Weights of a small image classifier.
Model: 8.8M parameters, widths [64, 112, 192, 336].
Training: muon at rate 0.022, 11000 steps, batches of 128, held-out accuracy 100%.
Data: trained on simulated telescope pictures of galaxies, 97500 training examples.
Rows from block 2 of a small image classifier, named by matrix and row number. Rows with one number belong to one channel. Each number is 500 + 50 x the weight over its row's rms, rounded and kept within 0 to 999. All counts start at 0. Numbers have three digits each. After the name is the row's rms in percent of the matrix's.
After each channel's rows are labels from the 100 images, of 14976, where the channel reaches its highest value: "strongest on" is what is common among them. Only what is clearly more common there than usual is listed. The data: simulated telescope pictures of galaxies. In brackets: how many of the 100.
# convs0: first 3x3 conv, stride 2 (model.blocks.2.convs.0.weight, 112x64x3x3, each kernel summed), inputs 0-63
# convs1: second 3x3 conv (model.blocks.2.convs.1.weight, 112x112x3x3, transposed, each kernel summed), outputs 0-111

convs0.57 089:465458557502419505492530484468500385451372468470521474515449469491476493502418454532406548485526506367498498453458417428469527466426504534525410504552598518543507480520481425445466485511444551
convs1.57 111:568513531426568469491494491545566472525512430487419520561449515543588583389408466448479550558433456504420561510482436516478538477549511516509458538554523516483429541458459473455492525541517559569570455465521474497616488583459500494503463521503455572490551406443487558623477473553481469408515537506463407486538434385542498488521566445445
strongest on: many-armed spiral (96); winding: clockwise outward (69)

convs0.69 097:421561446551491393552459488488459524548495438488505518558542501541635485454544491421477472526436541530519526532485437520476560517482426543446507466558499508489533436552532445388430616572473490
convs1.69 073:486405466450481490497525537560478542479482515494412557442471499493485510484504527477361422552407652511514513494422474585512442529488538469478520386523424599485476501540453607509481491544463494553549499465631570443462418555526575447487547539556440462453444499538422471526552551563478577489474496510510475459516546555499470495494491472427
strongest on: barred spiral (100); winding: clockwise outward (54); winding: anticlockwise outward (46); tilted (40)

convs0.103 112:428485448507444502485454461443398534530488471502503575537459416568511608439513450484418503509524484492572385511448438531396483510397510448497500496490576500464448469533515508563418571522451491
convs1.103 111:406511554540496613527531433461468525538459524412526525573538440507554494472479496511466551525489443515430545505522553499455598521494506455677427420497500562409452475518428486508570479596490522492509523505441495491479472515495477643558410483420401562509508467488480459558438487428527502520499538460538459417480478455501595520533539499456
strongest on: barred spiral (77); winding: clockwise outward (51); winding: anticlockwise outward (46)

convs0.37 092:512555512480592539425555483606539380531538494467474513474446499425437537513401538498445554476589485459573546504444475474580543453590519484410469478537502502496453425459472488539516543545514570
convs1.37 086:565494454487467498513470437527520555404483618465550501532658519467474425478471535546527516551532492544492477378493555552501476567580518518544466488553494506454540422586486530471617446561553423480514479490497453511499506476480466490405535501432535595563433550617470522426497487446430489487554558459493480514520480502487551439516468382538
strongest on: barred spiral (53); irregular (44)

convs0.10 112:510514419576445472505625518494449518489521582497515495570501495509467606514535477550440486539491526541504411536492507534445506487547452523347423437508514488466462529464528424523473467439400589
convs1.10 134:646422613461491598547444474552502579416428424536543506455469496567583510421441504590549598532483582441484494442520486547472520493497525475437475590516508524495445493564438610469544508502521440499440548523501528502505526403500501564599502507443497509458481538498484391587556520523548565491477466548479500537519515475479464549480483557525
strongest on: barred spiral (92); tilted (73); winding: anticlockwise outward (55); winding: clockwise outward (37)

convs0.51 093:550495451550462469446410512518468570480541570508430472455526512481489450407487464463527464511494515443581698538534475442474459475457522544522427540485470564508577481595426462493478495519516460
convs1.51 091:586458435551543520550444418538429439525504508486382525486487448510565515431513461449512578499515405593492442532518402523497514559494516465493492465511473536517472584545490536378495569435402448546497525506550411405538507453514491367507481440473466537482625513535471492399441492484504564584565474498513526526449524543506545531535469493517
strongest on: barred spiral (59); winding: clockwise outward (51); winding: anticlockwise outward (42); two-armed spiral (28)

convs0.32 071:421535443558514452486492451538451505538496521499520516502456571523432382516427493473511540590450449407518568488558509586446522502607444539429511509562515578525440463489497572509495622517466475
convs1.32 101:445455506510470511462582546530559464466468544495464552552498493491551450451575480401502562602483609561440527501375563517470475538446454489423494454490518540519435571590604484583514564509476436535517492531564529454481516428515566463481511474533443518531582513442445452605448485494561536504414536486570464440510581474516456508518485404576
strongest on: barred spiral (100); tilted (55); winding: anticlockwise outward (50); winding: clockwise outward (50)

convs0.36 100:478487474494541565482462423517530505487464589428510445607420411528556500531531471561500503467425496435557566464544494483447445526549542486569520540469562510519482640478415437489486511424554433
convs1.36 094:607473557581498503506537527413532488540553550467532519467479494487473475477477393553521460475487405560551470516587505463510586412431423602454483636539535587446595499498595505508559495519545621482486500501448528566475505494463498432528421501518486444448504475487515544524571551525428506397522471509416546514509433475497456508498491499589
strongest on: many-armed spiral (75); winding: anticlockwise outward (53); winding: clockwise outward (42)

convs0.106 094:523519607484448485457424538434455471490479452533499405462434439526445520542558345548480556530509487503523514536568492554550487504526451555391521512529459460472413478528401479425533514481486443
convs1.106 093:516524458554512433428513544463460566570486451472513419466504554539475446484439518485535549540560462475622466473495438528536457430553512516521600550509469518490536482564549445456514529504512586514497486428458400570490545542342520490551416474448496537562470535456536524463521495576364544462430446468508542468602523430503496611512481524515
strongest on: many-armed spiral (99); winding: anticlockwise outward (61); winding: clockwise outward (38)

convs0.90 085:422546452483502559520570497521519524507557533453548486549482469581462448458518450474465551483535498458549553526471423570474500500542454625419429437522548480495492614506569432497451420456513615
convs1.90 092:492457540475502543494448462485401492523570507442507503583548514567482485487557508523593509526489456487469544556468526418483530500478503464551552506599532547597527486441598554522505590440412452438526529484503441464568502453507491427612486494492406500453484506509433406592585479516584565563431497650533520585514479539522463520491509532556
strongest on: barred spiral (40); ring galaxy (28); lensed arc (27)

convs0.96 087:488572579552383542520510471433515475579470438488534478561441459587494406486459423592509523520509523469506348436510467577508505516558520458513439550530503474429417482489497429484478488516501490
convs1.96 097:541548421478522524455545564496484517494596468456417479446498484476563504572480555478522558465522455526599522547516486500515420541617434470484452502510514461461421401623404559509398471489462595635567480476536495473575425503527474480552491492440479494482527453439465459480483554543424424513483504521560479468502458419478495504529600450460
strongest on: many-armed spiral (56); winding: anticlockwise outward (44); winding: clockwise outward (41)

convs0.76 098:474537512563573476432490492470497632420456523489481522599466538608467490533518440530459524525463509471594515494531564485512516481399470598468520485512554506471472461402388544496426519437476479
convs1.76 096:565491582548473480527471501480477562495487480540515445437479483698526461496360400542600449464530505557526491452506521484461445480540497498406520520519516539474496584460492530514547520515450575531523549461504529498527526484475491455497531418457426430526607486523452468397466543513375474492519384525393446510480498496494477561477517439489
strongest on: barred spiral (88); winding: clockwise outward (56); tilted (38); winding: anticlockwise outward (38)

convs0.59 097:483485424464573550513579470521591472543537520507499479478501470570521621431461455419450451539512471535509514462550501504559558486443382523512512467492615475478460385460459564506561536569525536
convs1.59 113:473513559594487552564476522564483526460528374548488571566429524527441475538490512410467480454487592512496610607409522385508545469520494477482445509458477467582528509483512551478433565549536512476468569525527502538409575422526509539501397495526508515476476548479526433437411474573586524551511545479489580595447565508470476539511497529463
strongest on: barred spiral (98); winding: anticlockwise outward (58); winding: clockwise outward (41)